A small model that predicts concentration at each pixel, trained from scratch: muon at rate 0.0019.
Rows from block 3 of a small model that predicts concentration at each pixel, named by matrix and row number. Rows with one number belong to one channel. Each number is 128 + 32 x the weight over its row's rms, rounded and kept within 0 to 255. All counts start at 0. Numbers have three digits each. After the name is the row's rms in percent of the matrix's.
After each channel's rows are labels from the 100 images, of 14848, where the channel reaches its highest value: "responds to" is what is common among them. Only what is clearly more common there than usual is listed. The data: reaction-diffusion patterns (Gray-Scott). In brackets: how many of the 100.
# convs1: first pointwise conv (model.mid.1.convs.1.weight, 192x192x1x1), inputs 128-191
# convs3: second pointwise conv (model.mid.1.convs.3.weight, 192x192x1x1, transposed), outputs 128-191

convs1.114 114:103119134126150137086082125080064087170161105123117151132130159083117121112069093094137122105114112161101133125138085191140197130136160069149147130065105115140101230139109149124138124094118109
convs3.114 134:091158181143111136185164148205106103116138118123097103108103137094167096142182144181114137168128117116159146088103165171135174137157085082129158137119160153107120110126102109140120108161105133
responds to: feed 0.03 kill 0.057 (27); feed 0.026 kill 0.055 (25)

convs1.134 098:189138138112138134134140149187134146097105133116117164132117133168118141120124113148139078085143146081132135145191139034121124151124134152142095151130133181082144107117129104151110102146124126
convs3.134 105:135185164176135106172099103142146184153159078131116170085137160059158130118116059175115115059124147134092119114088082099099133147136123093123085128119149139147159154196184149132047095149140132
responds to: embossed (96); grey (35); feed 0.062 kill 0.061 (31)

convs1.133 109:124084155123122115131106114186093100153143103109126159132140091168136127110165164087147055092127139194133128149116151142119117158129169128133125133077165064127210170141118136155111140085068094
convs3.133 116:177142075134109094186074143102126122102177096098099123148128184104064098142094150170124134143122147129122127149101120144112133142117114079132059189083133105151087121083133130193134124150098141
responds to: feed 0.078 kill 0.061 (54)

convs1.147 038:112140181133124113110127112154077088123138123148138111131140146120125168136179097147115240043155117056107148117120060144137135117145109122148118090118150123147160135139146167070127103134158142
convs3.147 018:077132157083109086175153143190157141148132078109110108090198146122131139073152147116079110093149109203130156181086136097124071166119178172132121169076132117096126055172141118150147133100139166
responds to: embossed (66)

convs1.107 097:130114165132139185079133122086086124142146150134128124123123115145082186099178084168113103162094163160107119131114188126128115153119041087134099086163120101043119197099149109098222133176155107
convs3.107 096:098140211097124157188111138061157104150125152176157182114158112172153072179128093102091090157132116169108137161124097215130067118093142116081122150120109145159063101115110133198138166118133113
responds to: feed 0.022 kill 0.051 (42)

convs1.4 074:135136100080127065158177111155095066211116118122143090159138159142096155151154071173102103129110140115136135125116082129149180132136153091175116136128093095128058194137140132130149127157176165
convs3.4 057:156140252109103105126079146189154150164099089071127123116140066129139112090132121101123096109157116132124140126112152129135120095164129130117076145068122156090045159124091195173118147101192078
responds to: embossed (71); stretched (61)

convs1.137 064:165112148128127144135165124053172080085103115110135147137139129123153161104100127104126125162121118195101122120108107199095115124171130156123146111140152052146089161126084129206131127177093154
convs3.137 060:094166136117083138153131129114165088152115109137094122127103169157051081084090074093071176078108127102180158150080096153173128125157142128123096118120154117121175148136121072136135112141108087
responds to: feed 0.026 kill 0.055 (26); feed 0.03 kill 0.057 (25)

convs1.88 139:106129131126146195101224142117121138131155139127112110124116131107207159138069119076122094189138153093185114127089134157134126090150052119129165154157065080098037143115170131081189126197038121
convs3.88 136:202145158170131124096141121124109120175160120119117087116092155135097104130123130118135185152138130055083116146151170066138154148088123119144072157161101103144168089120124170115087086163072168
responds to: stretched (57); feed 0.026 kill 0.055 (34)

convs1.140 117:070131119157132188101199124072112091150137142124139153123134156088128092152130160060159183127150164201090127142152065142133171138182145177153142124150118144169100073155188134080141128158146143
convs3.140 128:065091158139148152094103136068116108118139118134184137144146140166159157178054159169133093114129158118090138092175139186143104084107073113113105144176143083130089153139080132118136133138130105
responds to: feed 0.022 kill 0.051 (31); feed 0.046 kill 0.063 (27)

convs1.187 187:114109139121136115142113123128157109116125117129114131138130129131157106117172151142125153148118139145196127136151126095133143132124033137124191026131255157183208073127255133113062127213092136
convs3.187 153:118121113123139129095089174086155129110146150136089102117144131133118100060082111105159150128130134088160103149131172126188108133095080170106173082098170142052164103155030125159123136110123140
responds to: embossed (100)

convs1.191 040:069149094101118155154168122114156163107159132161111100138124130107224078149123154127143111143123113043143132103094156215158096128147088184136071138178087139094122130161163193145182102094025124
convs3.191 026:157159116140156141131123164160090135122133117142139125123138102188166018123157104119153186146120128183171122159060096144125012150127129142104112124123168145093108156149166130173158106130158107
responds to: stretched (56)

convs1.128 112:102133127143137134115152142130196123135125103113104146116123133181181075120197133164126127131164127083105134129148163141114071121140199163117160138179201181144170104110141148058083150121149113
convs3.128 146:099159199179174132133136125116138160092136146091143104124102129125193169155003115152153126127146145126076095162187193151138131142130169095132079119132180099121116117121096091197096102145099136
responds to: feed 0.078 kill 0.061 (33)

convs1.158 078:069112146116113173120038113149129106122142117114143132132104137106067127121189115138167226071142121109122132118124071127135129135192140113105105111100152104137120147141168113114148113120194137
convs3.158 061:200065133129094122112098122128097119155139141079143103107096174129147157118098084105140116087141134077178144128145147092152158112051119151116079105162169155131139124139154120166108120127092131
responds to: feed 0.054 kill 0.062 (31); feed 0.03 kill 0.057 (26)

convs1.118 032:093136099127111046128118135103152126113150078137146078094108114140227189128151103131117144208123118138107160127150070123129077117166061149129165117184152120181182115155108145151104120118157128
convs3.118 020:131099147134109135152165089185096185101140086084125135085116084106134156141136160121150138133133059151111181141112212094156037087136121164121100076097112147138073149153080177105132124150106131
responds to: feed 0.078 kill 0.061 (27)

convs1.154 089:106153119138116161118191095141118088104121151151158140122133116130067189157170172162146205109098102104147121110134135114140150127123033070136168107147075050119059177148130141127194133176111126
convs3.154 081:122151129103142101136118099091132118080103186147180136154143085118110060098177190109104085146132118156160158095139083104140163116095082120103204149146108175136068146110142147114129168064140113
responds to: stretched (63)

convs1.119 076:140114126155136042140024117125105091157147141122138032102116145089079086135111085142148093181132118142067125136124080179124131151112085105115112149101161126166104115121073126100146119215119149
convs3.119 077:119071122114109072129126098120116183162144116094121085128133171105123176087184095157121084078121123095138121151122110132139097151154213163092109163060119177127109118162104063155104164117096088
responds to: grey (35)

convs1.156 038:122133155146125108123130090178089085115132079150129114136135119114085219124171120133118253050133085042140156102117070119132145125130104100148111096133134157140139151144140150079119112164139115
convs3.156 028:132108194137119138128104084109095127098121155103150186136157126118120080067189185125139070102115139148135149153117169058121139100111120135088126091215166125107125138114138163128127142133135112
responds to: feed 0.078 kill 0.061 (58)

convs1.95 129:155119126111119019186147138160172049169123112132132121112109148217221164136117097201134114131156135094142125106153143099133076121150105086130063107214118029116082062145125148169118120132135139
convs3.95 148:164115185156152116118089171148102131124158118137128163154164132135192080151151112062142111079128128143138133144144096164104129090131147122143173121179124180096106146104113186058123076128139091
responds to: feed 0.039 kill 0.058 (74)

convs1.126 135:114151120146143204108090141195154093140139141136128142136123143215000092134134203159140085132146141162129114141126111166134002119148067114138187071084131098129119115137133122156150112167098141
convs3.126 142:094154128104118166177160077088170130122179098114136120078173158183089146108105125082102115095119110111133125132137127151146203146120067116128184092141098129124091127145073059182135134097138169
responds to: feed 0.062 kill 0.061 (42); feed 0.039 kill 0.058 (39)

convs1.87 131:155112139098147140111114135083136057079172127135107158133107153176086174154106143134127218173170117220091136129107113158139117146083163147144124180110213117154138144102125127192079113094207126
convs3.87 128:105095067082114092139190147107115221129145057110127115137095134107142150137217117130097124074158160129157126117142053076122135091116150158111209166199139138118131106150143167174104159097111162
responds to: embossed (99); dark (40)

convs1.132 127:126152116112128099161181151186069086115136112116138127132116127111149105153162136196138130130123108065175128140152124155145223141132154093131072126132131062140154077123080138108104091123169112
convs3.132 151:191086095126120104075125111123082147106103172118148100109127117160150133153116121031154114169135104117156130127080176180101214147056104127143102162139158142125139104081115167088121125104169110
responds to: feed 0.058 kill 0.065 (37); feed 0.078 kill 0.061 (27)

convs1.98 143:109113129134135098104164145240053134140113167128101136095120131186124128098139183159136116047129124103191135137156254080142078143123154130138108158193136096096102107129119132158093157090094123
convs3.98 147:093108125106141149084069130071130126141119109127152132122106146179130208124171143171125114208141161083128143138157191057152131084115115179123078081136134112125140140133112143179109143110074116
responds to: feed 0.039 kill 0.058 (41)

convs1.125 038:172130125123124121160230123206180131076114088115137121130121118223171166096089104163120118124061138098161115128139122146126082109161093150111108112168114084162173109125101140146118124162105124
convs3.125 019:134137203138080157113113121191125101137087140108129120133137168154125156096138128105060089096116114148122174057120103162163092124156133155102055179137137095074125107200117119155134178098146165
responds to: stretched (51); feed 0.039 kill 0.058 (30)

convs1.72 120:120158119110163198088083138104119093143188088147151109110128108163098099139163096130136091129157142179123126117094074180152115121101164103114146108070157144123176180102156136150063120087179148
convs3.72 137:147114124139136132099119097255146091116149146101142120141113119118126202174141150137109166122122103126143139109134122077127097102128129153135166143110098089056106126080148150137077134150149111
responds to: feed 0.054 kill 0.062 (35); feed 0.046 kill 0.063 (27)

convs1.79 055:174118149127161153104163144066137118077104178166142068085128159138126146146177149140149155203157115184076137134140080168131144175123159129159177132112127107175102150134148112090144130136187110
convs3.79 044:173146128148142149089142118165137178138200085051111119127130145161107179122100095112191172147125156074064107173102173097172112185108153109141000123083126113113137130157111178121146130161182128
responds to: feed 0.026 kill 0.055 (27)

convs1.153 065:099158150139118129129174121134102051124141124136102179133134136143150235103051118105130125100131116110061126109098045148119103125204162161131108144140103114128113177138162142110159113139163143
convs3.153 060:157097117134118097176085122087096101104103129119098158165146132113107083150240132117087085133165162139171167142140145067107179131084122138107160117156159144094124186102102134158129115123115134
responds to: stretched (59); feed 0.078 kill 0.061 (50)

convs1.6 134:131152114144128236049133137089031167163155126135132103135142123038069124139126192092120158131124130201120136128133096111142166153144134089148135129157120145109186131119139121139131133101133142
convs3.6 143:250159167142137184100114149084172137207167080130138152091143126163162132158208113116112148173159132130187153122151149121115194135141125109123099157104141154105195159123165178093130138166120098
responds to: feed 0.03 kill 0.062 (53)

convs1.8 091:076096146100088108150193122130134083139151207135159121152139146127108106149022091108121063138089131144106140135138132134108122164142119160140106113142101131112190146125132138159170108169139151
convs3.8 105:151081215120159115114070133166107136093104116172125110143144125159138154197132169171080091204126110158105130102089099136086213154153222109165141138117144101118142109176163160076087118164090138
responds to: grey (34)

convs1.102 131:122142125121104255099089118059068105180113111125137086130115121082083115144134118027098178097151137151139129126139131154109150116161176076105128135193149186165157185151086125101147127116125129
convs3.102 109:138125101120123158114167088088098128168093162094140118145114132167133112171165050100104128167122100157125150162179106145101042089179207151156122124111117065092069120126147075049169131121164143
responds to: feed 0.046 kill 0.063 (38)

convs1.97 161:155141124135126127124146119140071128116126134114150079122127135099015179116127134160131163172131108156139143136151075230116118160143094099131179107137115145146089122119079136221147150125170162
convs3.97 143:165156167139146151112125157153109100164130172121114156111153142129154132149053109111113169172119110101107086151133116209157125151075132096123021117106138169104211121133100144125081093149113130
responds to: stretched (51)

convs1.160 035:137117168164131103141151105162084100158142093129168111114127144122117151136205137160113255017143102067130159092128096146136132132141111092157133081072154127141134140156159143078132107151149140
convs3.160 024:105114156194124176128149114197096167157114101116082097135158177149104075129128143148150099079126163137095135131054149113104094146166073189118062173115165130131116110112140138100152133147140121
responds to: embossed (78)

convs1.0 123:103128090099134149110191117200114114057148147116131115133131149146053056137147121147129167124130130139152127138130158145128050127130099109134095142102165100207111121115128131050097115164157160
convs3.0 152:177133113133096133181118108204166086097129087132115119115159124137077233176116115122128188095131107149127113146128103163103119158141130148147059158077138128116126147107117060111137124118112112
responds to: feed 0.039 kill 0.058 (90)

convs1.90 136:115137125125147108091149115099114124091133093136110092113129142080106127128092180143133119079155151155126123135128183159140178122120133107149183135163116119129121078123161140029154139152061134
convs3.90 173:084101105146116137169153096164117131135152152124103091162093177089107121172214131168159077187130124106168110143120087231096096166144144157128145148135092114142149100176122129123121113107140111
responds to: feed 0.039 kill 0.058 (69); stretched (53)

convs1.83 127:106134115135117168129216130085183100135111124119138156152132118163196190185142172066115127175100104087068128118115135092120132166130146136116152147085156149127072140080152134133137092143131119
convs3.83 118:075095132086134078144086167078096216141076088168101157129153086150183111115114094061129084080130123199153171048145053185117167106117116142093177147143150108127136137073143114152133115144105166
responds to: embossed (99); feed 0.026 kill 0.055 (31); feed 0.03 kill 0.057 (31)

convs1.145 101:070099122128118167124112127201062133133135064135132138133125133126191153124138157166121112146112142151169137126143125172126127150194121110139153091118105135147130142108148122168159162110171122
convs3.145 110:066134087122106162126122167175173149113123130126108139123124149119170150147147109144120185076145142069118115110115098162164087106120135107124132151092156130122182165152116170164133104161189142
responds to: feed 0.078 kill 0.061 (44)

convs1.99 125:120148115139129171140133127170131119029179113122156086125130131157003124114145190090130135115099109150110139122123079154122122123145118141121089127134143133152150101155098153118106128106142110
convs3.99 164:082131176142106107164175161111179135152134147106144089141174134040111122136084137151079110088111112124106093127102145166140068125171087093144194129150123087115083099200120141058113142117135124
responds to: feed 0.062 kill 0.061 (40); feed 0.039 kill 0.058 (32)

convs1.149 040:068114149144148127123138095138114077140153075146141158138145139146096227127149075130086159104131096089125144120124068123126134125164111096165089129140153156130162167159143130080133108155159118
convs3.149 031:170147156161146126155104095157111124105126111115135164134150117086120107100170154151159093133141175152099145147113139085133148067082144080100087110190150143134133149126167195146099181135088145
responds to: feed 0.078 kill 0.061 (63)

convs1.131 148:225132103117136042155028146178129119166133090122121159155116116112040023118205183098132085105121165133195128134145073052141119137145097104136173135118115116188068193115199134109159118127128108
convs3.131 176:171162081138140146034122102113127071145114087142105142073135117111131145069144118150178145138110103127126172123157135082078106173134136113152085114097103099146121060197135068089158154081174116
responds to: feed 0.03 kill 0.057 (35); feed 0.026 kill 0.055 (32)

convs1.120 135:080142114161165191120104145007086101149134122134161123150139114000187152120050122062120161088103177098197130136136124133149143129130115119138154137085104101121142101123039130182151113171099140
convs3.120 146:165122129125143114127069151128122169124130131134113101117137093083211129155160143074169127160129135169138107153120161085137111147138135110128088152104098146118193144135140212080185098105150163
responds to: feed 0.078 kill 0.061 (64)